From a checkpoint of a small image diffusion model: trained on analogue clock faces, 195000 training examples.
Rows from block 6 of a small image diffusion model, named by matrix and row number. Rows with one number belong to one neuron. Each number is 128 + 32 x the weight over its row's rms, rounded and kept within 0 to 255. All counts start at 0. After the name is the row's rms in percent of the matrix's.
After each neuron's rows are labels from the 100 images, of 14976 (inputs lightly noised), where the neuron reaches its largest size: "lies over" is the class under the peak. Only what is clearly more common there than usual is listed. The data: analogue clock faces. In brackets: how many of the 100.
# gate: MLP gate (model.blocks.6.mlp.gate.weight, 416x160), inputs 0-159
# fc1: MLP up (model.blocks.6.mlp.fc1.weight, 416x160), inputs 0-159
# fc2: MLP down (model.blocks.6.mlp.fc2.weight, 160x416, transposed), outputs 0-159

gate.265 096 [114 157 145 121 119  98  82 136 123 145  57 118 163 131 141 116 135 141 139 163 170 136  95 149 133 121 146 154 121 151 118 167  99 117  77 178  64 193 118  33 191 153 179 119 135 105 165 108 100 157 144 123  98 146 121  75 187  80 186 105  70 132 148  84  69 205 101 149 194 133 164 130 119 163 180 206 138 109 121 100 124 159 192 136 141 122 128 125 154 143 157  70 165 127 138 163 135  70  79 134 101 153 114 125  84 162 135 178 171 157 123  88 121  98 189 152  86 174 104 130 126  83 139 166 153 157 138 110 178 124 122 149 136 131 136 106 142 103 174 145 182 119 124 113 118 159  91 127 119 130 115 134 124 143 148 155 127 165 110 152]
fc1.265 101 [175 133 134 169 118 126 173 145 152 110 126 128  87 131 117 152 164 142 187 144 193 156 141 112  95  69 150 135 121 103  73  98  68 125 119 190 108  95 108 132  89 112 176 169  85 155 102 149 161 112 137 137 108 136 163 115 139 166 162 168  99 142 174 177  89 144 135 118 163  63 145 140 110 119  85 115  78 125 185 132 135 133 129 128 132  81  85 120  95 113 103 116 122 101 149 120 163 202 174  64  75 138  81 105 238 141 119 132 119 124 128 154  87 157 146 110 137  84 132 163  80 145 158 115 151 150 136  93 152 120 129 136 156 105 167 100  96 162  35 112 108 169 103 134 102 139 184 131 135 141 147 125 130 178 118 132  66  58 129 115]
fc2.265 103 [200 113 150 118 149 100 129 108  95 132 134 149 190 127 145  80 127 103  96 167 164  80 118 132 119  50 124 136 135 128  92 124 158 156 175  85 156 145 155 140 107 104 159  95 145 134 141 132 105 184 137  75 116 126  78 121 109 138 172 153 165 129 154  92  65  75 130 185 117 180 139 101 150 117 142 145 126 125 152  93  96 141 103 127 116 142 133 150  89 125 121 147 110 110 190  75 165 149  74 194  98  33  97 134 155 122 123 102  80 150 149 162  67  95 128  75  98 165 138 135 151 101 103 150 112 153 107 128 142 138 168 108 150 132 157  90 147 121 197  70 193 147  99 120 159 156 199  73 163 121 133 128 153 197 136  73 127 122 121 113]
lies over: hour hand (29)

gate.406 110 [160 151 103 143 106  96 139 138 141 120  78 105  21 148 117 133 185 126 131 180 164  87 101 144 122 104 121 140 157 169  97 143 128 160 139  76 162 130 163 128 120 136 120  92  99  97 130 142  93 158 122 172 141 199 113 151 147 153  96 150 110 135  97  75 199 167 138 155  85 136 143 123  98 138 174 127 119  83 124 104  53 144 103 179 128 137  89 116 136  92 153 117 130 107 107 159 154 152 155 105 122 119 192 105  87 129 186 136 145  97 124 129 110 124 151 101 108 148 133 144 152  72 151 139 106 201  73 107 139 147 121 134  60 159  87 113  92 179  10 141 178  96  87 152 129  96  96  89 109 168 132 115 159 130 180 146 100 112 100 126]
fc1.406 119 [133 160 107 139 132  92 121 114 126 120 125 126 151  64 168 145 133 179  91 137 161 187 146 106 115 113  87  99 114 111 132 156 163 110 101 121 114  86 124 110 114 139 118 163 147 198 151 126  81 143 130 114 112 155 170  89 159 124 106 164  98 136 147 143   0 126 132 152 101 152 170 129 147 106 146 137 159 141 139 143 139  53 113 146 148 151 160 103 148 185 105  79 160 173 165 165 151 143 138 129 114 127 160  97 148 112 152 142 140 145 143 165 147 107 138 181 108 148 147  97 112 143 143 143 148 140 107 154 130 152 139 127  79 109 178 123 113 136 255 159 147 147 184 138 154 135 181 129 153 116 108 129 139 133 150 187 107 167 115 143]
fc2.406 095 [ 65 168 141 171 163 138  89  77 159 134 118 101  83 126 124  77 129  78  90 122 170  49 145 122 164 111 138  38 149 133 101  82 170 115 163 123 128 129 143 138  62 117 118  96  68 107 143 121 149 134  95 119 122 117 149 131 151 100 116 106 146  87 165 107  60  71 125 137 125 138  97  96  98 110 132  81 127 144 152 150 116 121 156  61 157 179 140 162 153 137 113 130 113 141 161  89 143  71  97 136  96  78 167 149 131 137  82 100  86 152 189 141 107 180 163 133 112 153 148 137 151 124 145 132  66  98 166 105 151 102 149 139  94 104 156 161  77 119 188 180 155 119  63 182 126 155 117 182 128 142 161 114 142 167 132 135 172 150 167  75]
lies over: face (83)

gate.138 087 [ 87 145 124 132  72 115 112  98  98 178 159 115 166 111  96 147 118 134 196 108 161 129 100  86 141 113 108 107 140 172 130 104 147 122 164 129 101  36  91 105 129 118 161 110 149 174 137  88 119 127 199  43 128 153  87 128 154 131 101 119 102 170 108 162  95 128 140 183 115 158 154 126 116 106 105 109 167 112 128 149 149 171  95 115 160 105  67 194 127 101 115 164  96 109 111 147 142  97 144 153 139 127 126 163 135  66 142 149  87 109 125 134 173 181 134  60 171 131 135  70  93  97 133 112 161 142  91 155 131  74 199 185 146  96  58  94 101 113 152 136 148 159 105 163 175  53 168 120  87 115 128 124 110 136 153 114 105  83 176 113]
fc1.138 096 [143 167 154 126 164 125  81 124  98 143 150 128 148 125 104 122 125  87 122 122 146 186  86 147 116 164 104 156 206  44 166 113 106 105 174 139  63 110 147 188  87 146 153 145 152 113 179 133 145 114 153 161  75 170 119 165 118  65  69 106 113 125  99 137 166 121 115  47 119 112 176 154 132  61 133 137 159 212 156 104  90  99 136 136 151 138  96 114 184 166 146 159 162 111 128 118 138 114  94  97 108 128 143 174 141  71 149  86 131 179 129 112 133 127 169 141 106 153 120 135 110 131 132 124  87 197 135 127 118 145 180 174  99 184 117 102 116 124 121 137  93 152 126 107  75 164 115 137 128 190 128 155 160 135 161 124  39 101  90 118]
fc2.138 105 [146 186 182 136 176 148 145  85 123 156 115  90 165 105 102  84 118  95 127  96 132 153 138 148 152  89 110  95 128  96  55 100  85 128  86 115 107 220 110 106 129 129 103  93 137 144 134 139 131 138  98  57 106 117 109 118 127 140 121 155 134  89 135  63 108 116  88 110  97 102 111 107 128 109 136 142 107 113 138 151 152 165 193 138 102 134 141 160 150 121 115 187 137 178 109 141 103 169 156 133 139 111 162 168  69 167 126 160 117  81 142 150 171  21  85 110 106 141 188  64 141 113  94  79 105  27 147 125 166 111 115 105 101 142  93 147 168 118 139 109 113 103 175 162 166 114 172 140 105 119 128 173 131 112 183 138  88  93 125  88]
lies over: hour hand (37); minute hand (28)

gate.154 102 [202  87 127  80 205 122 104 180  88 115 114 130  92 166 186  62 141 177 173 115 168  97 150  98 136 128 170 103 144 193 146 102 141 117 177 100  92 154 110  91 179 148 137 179 156 103 134 171 128 145  86 143  93 109 125 118  98 116 109 131  96 138 178  87 157 166 120 184 154 122 135 169  82 145 159 196 137 189 147 100 109 130 124 113 147 130 122 116  94  91 125 131 132 144 176 148  80 118  92 148 138 118  96 102 131 135 144 137  56 164 151 147 113 127 227 105 129 167 157 147 158 155 153 167  98 166 103 147 128 119 134 156 191  90 103 141 156 164 119 166 155 132 146 126 155 190 163 113 178 113 159 163 126  93 136 159  91 128  92 118]
fc1.154 104 [141 128 155 100 142 150 108  99  82 104 108 128 141 177 115 154 186 178 148 179 183  57 133  91 101 165 111 102 114 120 170 120  78 158 148 134 132 128  61  79 120 149 150  72 127 141 144 151 117 149 136  66 103 133 162 117  64 129 176 112 113 129 107 216  70  94 117  81 117  89 137 150 160 140 145 158 168 137 115 186 140 150 116 130 170 148 147 149 185 119 110 115  79 128 113 112 187 165 124 150 130 154 137 105  57 144 134 124  25 121  65 108 149 129 140 101  98 132 150 141 157 109  75 197  92 127 122 141 136  94 180 145 140 104  53 154 121  62 115 134 150 145 123 132 146 161 105 159 136 109 116 124 143  72 101 124  96 113 141 147]
fc2.154 098 [123 159 178 101 148 147 129 143 133 148 129  87 136 124 163 151 139  78 110 161 112 176 115 122 153 158  55 160  92 104 161 117 164  91 184 117 165 106 196 118  32 166 167 174 133  99 152 151 133  89  96 105 133 129  63 123  93 125 165 213 173 130 111 115 136 103 112  89 119 164 175 198 106  90 122 123 160 110 152 153 106 106 130 160 127 151 110 185 164 146 162  85  78  67  72  92 144 174 120 132 128 134 128 108 127 108 119 157 113 172 129  87 108 109 128 102 191 135  98 102 104 162 219 134 130 114 133 152  99 175 106 127 169 142 165 179  93 122 132 150 174 128 139 117 135 154 104 132 137 168  99 134 115 102 125 119 131 100  64 183]
lies over: face (100)

gate.162 084 [148 118 156 123 109 128  93 162 175 127 104 145 163 132 105 179 141 118 178 155 138 132  94 184 183 121 191 136 146 162 149 162 112 138 148 189  57 122 147 160 182 147 162 137 139  75  73  98  98 123 122 173 119 125 129 131 100  66 139  89 135 134  89  94 168 160 136 148 140 126 194  16 169 121 162 109 148 145 105  73 195 151 159 178 138 119 115 153 165 145 185 152 106 120 137 146 159  95 129 149 113 193  49 132 145 139 128 135 155 142 107 104 131  95 156  88 134 103 124 137 137  86 107 125 100 168 151 117 153 142 164 125 119 164  72 151 134  94 152 140 101 117 128 123 144 137  67 130 166  74 127  93 152  59 196 148 140 146 151 152]
fc1.162 111 [136  59 183 136 106 133 126 107 114 122  82 126 161 108 180 101 136 155 117 102 145 105 127 159 116 157 115 112 112 162 136  82 171 137  93  79 149 149 120 147 169 131 165 129 106 157 158 127 157 100 181 127 105  94 104 122 162 116 160 187  69 152 114 135 173 118  84 147  90 140 108 186 126 189 150 120 117  87 158 147 111 119 109 103 110 107 177 144 106 192 140 157 139 129 136 106 117 116 111 106 122 126 170  98  32 135 152  88 170 154 137 119 107 180 156 170  70  89 180 129  94 126 194 165  94 184  91 109 163 157 164 131 170 127 181 143 132 152 180 147 150 148 121 124 132  89  41 125 185 225 135 130 112 134 131 117 168 156 123 160]
fc2.162 106 [192  69 118 134 107 128 116  87 139 123 115 101  78  31 166 150 139 111 161  96 176 155 117 100 139 197 159 118 131 109 115 152 125 110 158 179 110 151 162  97 141 132 140 167 151  82 144 122 100 178 108  76 102 173 161 118  61 141 151 139 184 145 110 122  86 120 182  52 147 154 130  78 194 136 144 113 107 116 158  96 117 118  98 177 149 137  73 135 106 175 141 107 120 124  87 101 106 162 126 161 141 134 167  81  76 105 118 101 155 108 143 128 113  80 122  93  92 120 135 152 167 160  89  51 137 149 133 154 106 122 178  90 197 128 131 100 116  97 129 106 103 135 160 174 131  96  99 126 135  36 124 174 150 121  89 150 103 121 132 126]
lies over: hour hand (26)

gate.317 094 [201 161 124 138  98 199 182 116 112 105 150 149 106 129 129 106 101 161 148 145 177 157 156 144 137 121 106 118 186 105 159 165 199 128 198 113  81  77 134  86 164 112  90 149 102  82 116 106 144 121 106 129 132 130 114 138 129 110  55 202 199 152 138 116 173  97 114 164 167 164  98 171  96 135 123 173 132 137 107 136 116  97 160 128  80 120  97 132 136 117 155 100  77 152 129 145 165 120  66 100 137 159 211  79 162 154 121 181 142  98  84 126 138  75 163 122 148 118 155  97 167 136 108  67 187 119 113 166 168 110 144 131 125 106 129 144  77 188 144 139 157 149 130 143 100 172 141 116 133 179 114 184  88 144 139 106 107 163 123 138]
fc1.317 099 [129 103 123 158 147 111 142 108 132 141 117 118 127 173 145  63 123 113 128 165 164  61 139  54 131 195 134 139 145 145 131 148 180 119 145 167 117 102 141 101 114  72  82 139  64 166 111  90 160 141  83 132 109  83  34 112 178  92 103 128 157 173 128 114 148 135 146 106 134 182 103 113 157 151 121  91  91 174 115 107 120  81 179 128  80 119 120 123 136 128 120 149 139  84 213 133 130 116  94  25 115 189 147  91 146 135 142 142 140  98 155 110 149 138  94 143  80 151 215 145 146  97 150 103 158 167 144 156 120  65 155 154  90 168  90 168 108 114 181 102  73 127 138 145 117 127 137 104 131 124 136 157 129  74 108 149 116 112  92 124]
fc2.317 103 [209 154 119  87 114 129 124 147 165 138 122 131 141 158 118 140 189 130 186 121 177 144 153 139  85 136 120 105 111 192 162  74  32 123  52 137 141 161 110  97 104 106 104  97 170 156 128 131 146 108 159 168 154 188 127 137 123  65  82 134  81 185 134 150  78  85 146 155 129 110 124  97 148 102 102 119 117 139 114 137 175 153 127 129 141 163 120 138 130 127 120 187 131 163 137  86 115 126 133 150  98  71 154 134 211 145 160 169 167 157 104  58 168 205 138 129 135 103 145 147  81 160 153 169  76 126 151 111 125 171 131 148 140  79 151 175 130 117 151 129 201 159 135 102 145 186 157 141 179 104 146 115 100 127  92 121 126 106 121 131]
lies over: case (100)

gate.348 106 [117 134 110 107 123 165 122 166 118 125 159 164 163 144 140 165 160 108 126 180 144 156 177 133 137  52  93 182 174 148 174 110 163 109  95 174  59 121 138 133 146 123 191 170 153 132  94 159 132 161 135 112 143 142 131 117  97 154  76  95 120 169 115 140 144 146  94  94 138 115 132 185 117 117 148 159 112  96 191 122 223 109 144 165 189 121 115 139 158 148 152 104 183 136 116  94 147 183 211  75 138 154 188 127  95 167 179 162 116  94 150 179 133 133  45 120 147 120 141 166 104 174 181 116  98 126 158 171 111 126 137  76  71 174 149 165 109 155 144 147 103 105 133 122 173 142 136 158 114 115 128 131 146 124 140  71 109 153 154 110]
fc1.348 098 [142 109 135 121 158 170 125 188 105 189  84  69 146 135 117 142  68 101 131  91 128 203 140 107 184  80  99 155 108 151 126  94 173 131 150 158 154 147 169 124 110 165 102 186 177 127  63  89  70 140 161 146 166  94 162 126 113  74 151 159 145  54 134 110 129 172 149 137 129  83 129 129 170 197 156 141  68 192 109 206 159 168  91 156 127 153 159 114 103 122 111  86  89 136 110 148  54 112 139 137 125 142 113 137 158 142 108 105 127 106 132  55 128 105 201 128 164 142 108 138 167 126 162  79 121 124 101 181 108 159 127 125 105 175 133 162 136 141  95 151  95 139 121 146 131 140 141 127 160  85 154 123 148 170 142 118 148 155 100 153]
fc2.348 096 [ 55 132 118 140 132 141 134  55 135  78 108 173  87 148  69 132  93  66 106  98 153 123 155 176  91  92 124 143 139 204 126 166 133 193 168  99 103 144 118 111 124 147 151 117 133 136  57 161 153 131  96 116 163 120  98 131  90  82 119 152 135 134 119 161 155 133 140 160 111 156  71 138 107 153 166 110 118 121 157 106  63 149 104 182 168 146 118 148 166 149 146  74 147 143 130 120  87 102 125 135 124 128 101 148 132 116  91  84  75 101 187 143 115 110 123 211 157  83  77 156 111 147 170 153  99  75 187  53 177 119 139 141  96 105 144 123 117 205 153 114  68 151  92 121 115 111 139 122 184 128  94 123 158 135 154 150  84 141 133 132]
lies over: hour hand (51); minute hand (35)

gate.278 096 [ 48 150 129  99 117  92 148  99 141 142 111 146  97 144 115 162 152 103 160 109 140  78 142 138 119 122 111 133 154 139 130 100 132 154 144 109  85 132 115  86 132 122 116 133 114  99 118 120 126 158 137 158 110 127 125 137 104  90 200  96  49 182 152 116 115 140 104 113 121 120 124  63  90 131 130 153 168 151 143 135 145 114  82 150 105 129 143 134 126 103 124 152  77  75 114 116 121 115 103  57 107 160  73 132  69 138 127 179 131 134  79 173 126  89 110 101  95 120  33 144  97 136 139 157 148 156  64 197 127  98 117  44 162  63  47 132 143 118 155 154 136 162 106 139 145  70  29 149 135  75  73 102 117  88  92 127 132 126  93 105]
fc1.278 088 [122  99 176 154 106 137 136 138  67 172 113 120 124 141 207 129  78 170 135 103 164 159 139 126 106 118  81 123 130 116 144 118 165 171 109 120 129  90 148  76 173 112 105 108 100 113 152 152 203 154 142 123 118 101 126 136 111 150 136 153  69 142  78  91  70 167 117  36 129 128 167 146 112 128 120 183 185 130 131  98 117  91 107 196  86 128  97 135 138 117 120 140 138  94 110  90 132 131 124  81 100 137  61 125 126 176 101 123  90 146  85 161 114  73 115 200 112 145  92 150 150 136 135 147 179 186 149 128 123  83 183 114  82 103 125  96 147 124 139  77 154 149 125 130 180  91  76 140 207 147  75 115 123 143 124 158  83  96  73 134]
fc2.278 095 [ 80  78  73 122  95 145 148 151  95  53 108 142 139 135 147 122 117  91 168 139 117 111 110 107 203 107 103 158 137 145 121 131 147 115 146 115 117 134  77 143  87  89 102 134 174 128 117  86 120  96 121 107  89 144 176 136  98 138 184 143 186 190  66 168 156 105 138 139 159 126 129 160 169 134 138  89 179 111 153 124 150 139 143 105 174 121 122 158 124 117 144  68 150  87 105 145 120  93 107 230 197 165 102 146 159 108 123 101 104 103  85 185 151 126 169 158  94 110 129 136 111 126 128 103  89 210 106 148  96 113 176 166 125 108  86 124 117 132  66 143 109 147  84 153  75 159 109 148 204 129 136 143 102 100 150 145  96 143 188 175]
lies over: hour hand (53)

gate.404 097 [159 113 164 141 138  93 158 196 151 140  63  89  57  74  89 126 114 113 123 128 140 102 132 156 160  77 160 157  99 147 147 145 108 145 166 132  95 124 136 124 153 134 126 137  83 101 104  74 139 123  78 199 169 108 129 121  90 168 112 106 163 109 160  91 168 103 122 184 169 147  94 121 217  57  93 114 169  78  93  97 176  97  60 127  93 128 105 118 131 141 124  85 103 156 135 139 166 125 110  96 118 107 192  92 165 106 165 139 178 185 128 122 122 191 132 115 154 126  98 113 121 124  86 159 157 141 103 105 122 167 114 121 120 135 134 107 154  88 124 120 152 171  56 178 102 158 158 107 108 155 117 180 110 130 121 172 152 185  85 118]
fc1.404 102 [122  92  76 103 149  95 100 154 106 233 143 118 126  38 137  90  57 172  85  99 118 142 179  78 118 109 116 104 115 137 131 164 109  63 126  98 193 132 159 114 169 148 223 181 108 137 100  68 161 148 123 153 151 204 122 150 142 156  83 142 164 117 158 187 137 134 111  88 132 138 162 139 126 165 100 166 130 114 148 169 152 125 142 113 135 106 178 128 183 124  87 123 141 130  68 184 106 139 117 131 214 109 145 113 137 113 100 135 158  75 120  85 123 105 134  98 127 131 153 149  67 142 108 141 146 151 121 129  92 149  95 122 135 114 146 133 116 129 118 164  64 154 138 138 112 165 128 130  96  97 163 125 139 137 154 124 150 107 122 186]
fc2.404 101 [132  96  93 132 109  61 102 110 142  75 128 119 179 133 159 176 102 130 115 131 100 167  87 141 149 116 144 140 148 117 139  90 167 181 115 148 166 166  80 117 176 156 251 103 142 204 121 191 118 147 177 133 161  73 161 134 168 188 117 140  59 143 182 113 149 160 125 119 111 135 150  95 115 150 164 116 148  56 147 117 126 159 130 134 136 121 110 127 185 117 145 122 116 157 142 104 105 159 120 139 189 134 201 149 110 143 142 124 175 142  37 111 113 106 153 158 115 129 112 160 179 120 146 104  90 120  81 120 190  97 106 127  86 146 107 104 145 142 114  89 139 175 146 131 160 136 150 112 131 158 119 134 185 158 132 106 135 121 130 197]
lies over: face (100)

gate.94 097 [133 124  78 145 160 156  66 107 120 142 108 126 179 149  79 127  91 143 135  94  92 168 152 120  56  88 151 152 200 151  86 101 145 116 106 175 116 117 137  99 166 135  91 136 159 162  88  87 189 139 124 134  60 148 124 130 192  99 150 124  55  63 105 102 122 134 151  76  96  87 130  94 149 140 125 145 138 166 190 146 117 146 148 120 106 148 130  70 107 123 132 132 147  68 107 239 156 125  68 103 110  91 116 110  97 126 143  81 195 125 147 104  94  76 194 160 101 127 138 157 106 148 116 119 122 154 173 123 132 145  94 135  97 133 116 129 113 124 137 158 104 128 103 104 147  92 136 121 195  96 179 180 159 142 137  85 126 125 129 151]
fc1.94 096 [222 144 110  88 180 122 164 136 131 131 108 160  80 152 128 146 149 149 169 128 141 162 140 119 103 116 184 108  94 134 130 128 115 138  62  65 146 136 119 161  76 101 109  92  90 158 113 127  87 127 152 189 166  83  70 203 121  81 113 126  62 110 106 119 131 155 151 130 134  96  88 125 132 136 147 145 133  60 110 148 137 178 190 128  82 151 169 136  72 158 147 141 106 111 139 124 122 126  97 137 124 108 122  83 143 146 186 145  91 183 122  84 128 131 155 126 141 136 223 147  90 109 153 130  98 113 128 167 152  80 118 143 167 106 166  72  84  90  86 140 154  96 105 142 120 171 111 160 132  93 109 157  76 118 111 151 145 188  72  97]
fc2.94 095 [128 110 122 116 165 188 127 137 161 106 126 139  99 165 202 119 114 146 206 150 143 137 164 138 146 136 134 117  84 122 125 115 141 151 158  81 141 104 136 100 147  99  97 125 136 122  63  99 130 160 139 116  94 114 155 115 125 115  58 112 197 106 211 149 128 148 158 161 146 143 135  81 116 119 113  87 130 124 165 109 170 143 137 149 183  99 130  73 120  95 102 104 165 172 130 149 171  97 131  70  77 179 155  33 119  61  45  82 129 116 125 148 150 153  98 121 117 133 138 111 197 106 108 163 148 186 137 103 105 136  87 186 169 109 164 105 111 141 111 133 123 123 113  99 105 121 180 138 153 162 138  95 104 183 119  77 156 174 137 176]
lies over: face (67)

gate.214 101 [126 146 160  81 137 153 114 135 103 100 127 139 100 147 137 161 160  77 108 123  99  89 170 139 212 207 119  58 142 147 128  73  75 146 119 130 109 168  88 147 120 154 138  99 148 157  93 169 170 196 105 145  95 138 139 146  74  99 115 123 124  65 103  87 149  96 127 108 146 119 100 138 156  56 109 160  46 159 125 124  83 114 136 130 160 151 137 186 123 116 122 126 144 156 146 110 184  93  63 107 110 166  99  73 175 159 101  98 101 160  48 129  80 143 163 131 136 144 146 145 196 106 110 117  90 123 173 119 163 132 160 144 161  83 157 176 144 135 110 133 156 171 106 111 139 116 171 133 138 119 114  96 109 120 174 143  70 115 118 168]
fc1.214 091 [186 147  84 192 126 164  98 118 150  96 106 113 121 119  83  66 122 116 144 198 141  82  83 130 127  90 120  97 109 127 119 127  75 127 146  64 139 131 155  80 147 144 158 153 117 181 190 116 119 162 166 100  99  52 115  83 111  85 137 189 130 151 150 109 115 128 155 143 108 133 134 142  97 187 129 129 174  84  78 111 186 120 161  91  61 138 147 133 121 107 106  89 154  94 149 150 109 184 126 124 117  70 145  97  95 113  91 169  91 192  88 156  76 111 127 145 120 156 113 164 119 183 159 165 128 127 122 166  71 130 148 128 108  93 138 149 166  90 163 123 122 111 127  97 162 188 168  91 133  73 107 157 159 182 100  98 115 139 132 100]
fc2.214 104 [129 159  65 135  85  96 150 156  94 145 101 114 114 133 120 191 122 112 128 187 116 146 148 126 132 144 169 107 118 120 127 129 190  81 104 222 183 107 150 150 104 144 123  94 101 109 118  89 133 139 122  83 106 111 115 140 162 119 164 172  73 134  39 134 137 140 148 157 118 107 155 164 105 134 134 139 149 106  93 128 129 178 169 100 116 137 126 151 134 142 135 122  42  86 115 112 197 169 159 179 139 102 135 132  87 111 127 156  93 180  56 150 119 117 129 114 176 164 133  89 179 122 137 110 116 131  80 140 215 179 137  50 136 109 106  59 130 132 147 124 142 102 109 105 121 198 140 124 118 134 134 111 125 139 215 112 158 140 165 141]
lies over: face (100)

gate.328 114 [145 149 124 134 140 173 120 148 111 123 141 182 153 116  82 121 162 153 134 146 101  87 148 174 116  99 109 168  94 126  55 103 135 182 107 117 159 145 175 145  52  95  66 154 125 154 177 137 104 123 126 119 146 184 114  87 124 158 100 186  82 106 145  99 118 110 116 132 115 180 132 153 173 112 119 138 125 188  83 204 101 103 112 175  59 139  82  64  99 219 116 146 129 116 163 206 152 135 141 127 119 103 133 123 157 102 182 143 174 148 157 150 144 153  83 157 130 146 120 193 101 144  89 123 100 100 163  64 124 132 121 115 132  93 148  97 124 168 101 139 113 127  95 100 111 114 125 110 148 151 121 172 107  97 162  64  92  73 149 141]
fc1.328 104 [176 126 101 114 167 210 124 144  97 109 175 116 176 150 126 170 143 105 132 149  79 105 154 129 105 138 106 139  92 101 157 139 112 168 134 150 161  88 132 104 130 108 139 183  99 181 151  90  82 178 148 193 137 194 137 196 124 138 117 168 120 134 135  94  96 216 156 110 114 134 152 106 174 127  74 104 129 175 160 199  92 220 140 173 126 163 115  83 121 175 151 130  99 136 160 229 169  69 112 136 113  90 138 149 139  88 185 133 120  98 152 181 141 119 104 123 132 157 105 157 129 117 143 138 140 154 150 143 127 140  78 119 143 120 144 127 119 135  96 145 130 163 131 137  53 105 127 119 148 101  98 166 109 170 125 142  93 147 115 156]
fc2.328 102 [214 111  91 128 154 164  72 138 163 149 121 183  98 161 166 139 127 159 219 192 100 230 152  69 170 159 170 129 138 110 108 172  94 145 114  61 159  91 134 141  70 103  96 148 134 107 159 123 207 146 115  93 144 115 130 135 117 128 103 152 123 185 110 146  58 139  95 119 184 124 122 109 112 115 157 145 169 100 148 153 118 113  65 136  73 136  91 126 139 169 139  92 119  95 135  51 150 122 157 136 207 154 106 148 159 144 110 108 154 126  81 142 126  93 130  78 145 132 126 105 134 146 145 142 111 124 189 170 140 102 113 145 161 129 127 131 146  98 145 146 135 123 104 141  85  89 142  90 159 157 133  87 119 131 112 102 107 155 102 139]
lies over: face (88)

gate.379 110 [ 52 102 146 121 140 160 112  60 112  83 117 122 109 149 127 108 179 121 165 145 138 100 145  79  59  74 146 127 111 117 113 139 139 132  78  74 114 138 131  80  72 148 147 108  88 106 111  60  87 134 129 105 122 124  84  93  92 158 178 133 149 175  92 150 111 191 172 157 146 162 178  89  51  97  96 136 155 209  95 153 147 115  89 123 132 176 108 121 155 125 118 128 103 147  95 136 108 123  74 115 192 120 120 166 109 149 148 125 130  75 118 133 137 107 130  93 144  83 148 117 118 170 126 103 124 141 115 164 123 119 172 132 153 157  85 104 188 135 134 102  55  88  62 151 123 100 141 120 107 140 176  93 134  94 205 144 101 161 121 158]
fc1.379 102 [186 135 162 175 163 133 101 122  89 102 149 171 184 126 154  36 106 110 168 163 121  60 107 122 120  63 116 121  73 128 107 140 133  85 166 131  95 108 196 118 124 142 131 154 137  64 139 181 125 101 125  94 109 167 118 158 116 150 100  81 195 153 110 127  98 164  78  94 116  67 126 160 119 173 137  86 101 132 185 145 129 117 177 114 123 117 104 124  96 138 117 120 153 114 125 135 123 158  86 139  70 136  88 135  84 115 167 163  79 108 193  92 151 120 183 133 101 119 166  63 145 141  95 156 150  79 155  91 152  98 121 151 164 145 114 146 132 138 121 108 100 104 163 124 153 143 125 119 121 102 124 161  92 110  75 219 138 186 115 110]
fc2.379 094 [172 113 136  67 130  51 130  13  96 128 120 157 108 148 150 136 193 114  73  99 150 114 114 138 116 139 151  93 102 123 139  89 103 144  64 106 130 143 111 104  85 128 130 106 114 116 123 138 148 115 167 140 154 118 160 120 191 150 127 147 145  88 103 134 124 138  37 153 110  98  91 173 165 182 136 121 125  56  97 108 122 164 153 105 104  89 154 177  86 125 118 117 176 107 110 119 110 117 135 162 112 121 115 172 129  91 160  58 138 126  94 182  82  90 141 160 180  92 123  74 186 174 137 110 171  99 164 127 140 137 168 148  98 109 106 115 166  99 134 121 105 132  72  93 109 152 114 191 138 147 122 179 148 128 152 117 105  66 164 123]
lies over: hour hand (64); minute hand (30)

gate.346 086 [136  68 119 102 138  93 156 163 143 122 138 118 118 159  81 170  73  94 108 133 160 143 124 137  71 165 122 100  64 135 157 101 101 159 136 181 167 144 187  99 110 126 105 133  94 145 143 109  86 145 118 153 120 138 162 121 131 163 173 105  49 126 151 154  71 114 145 156 161 177 131 128 121 138 109 135 147 107 126 120 132  99 108 165 165  60 122 120 171 162 143 101  90 220  77 133 128 135 151 103  85  68  38 195 114 148 105 103  87 100 111 129 138  93  99 154 132 160 124 138 128 172 129 188  96 114 139 154 157 122  88 133 122 136 113 109 105 105 118 172 145 137 108 163 150 109 117 150  80 131 160 141 151  25 101  80 184 133 123  66]
fc1.346 094 [ 91  93 109  54 177 153 105 111 137 112 147 146  81 203 118 131 118 156 139 164 108 128  95 158 144 112 127 153 110 168 178 115 108 122 138  47 156  86 172 188 103 145 119  69 100 114 118 117 186 125 125 178 157 157 143  94 111 135  73 156 113 127 111 153 133 140 122  81 131 154 143  85 165 147 142  97 121 149  71  92 124 181 165 114 165 104 131 156 157 140 150 135 172  97 151  79 115 119 179 110 115 151 117  86 144 115 146 182 147 170 153 159 145 187 182 199  62 104 156 127  96 109 126 147 135  77 126 120 149 150 106 173 171  77 151  56 132 106 131 100 180 112 143 123 129 112 101 127 190 167 116 119 147  90 100  92 171 112 109 185]
fc2.346 103 [120 122 120 100  94 187 109 187 191 107 125 131 105  90  77 126 114 118  47 130 141 143 198 137 140 139  92 169 125 188 121 149  98 179  91 143 195 166 160 117  90 113 121  80 133 139  75 119 106 176  93 145 186 149 177 122 114 183 117 155 142 184  64 106 145 127 169 130 128 118 162 113  98  55 136 128 109 102 182 142  92 133 136 143 136 112 122 153 188 131 123 114 131  99 112 173 107 154  62 167 145  97 108  91 190 170  77 128 172 106 124 132 112 149  93 131 165 101 152 123 174 156 142 105 161 100 136 123 185 132 118  51  88 101 137 127 111  90 139 142  93 142 111 141 116 188  84  91 131 119  97 130 114 139  72 103 159 148 147 123]
lies over: hour hand (57); minute hand (36)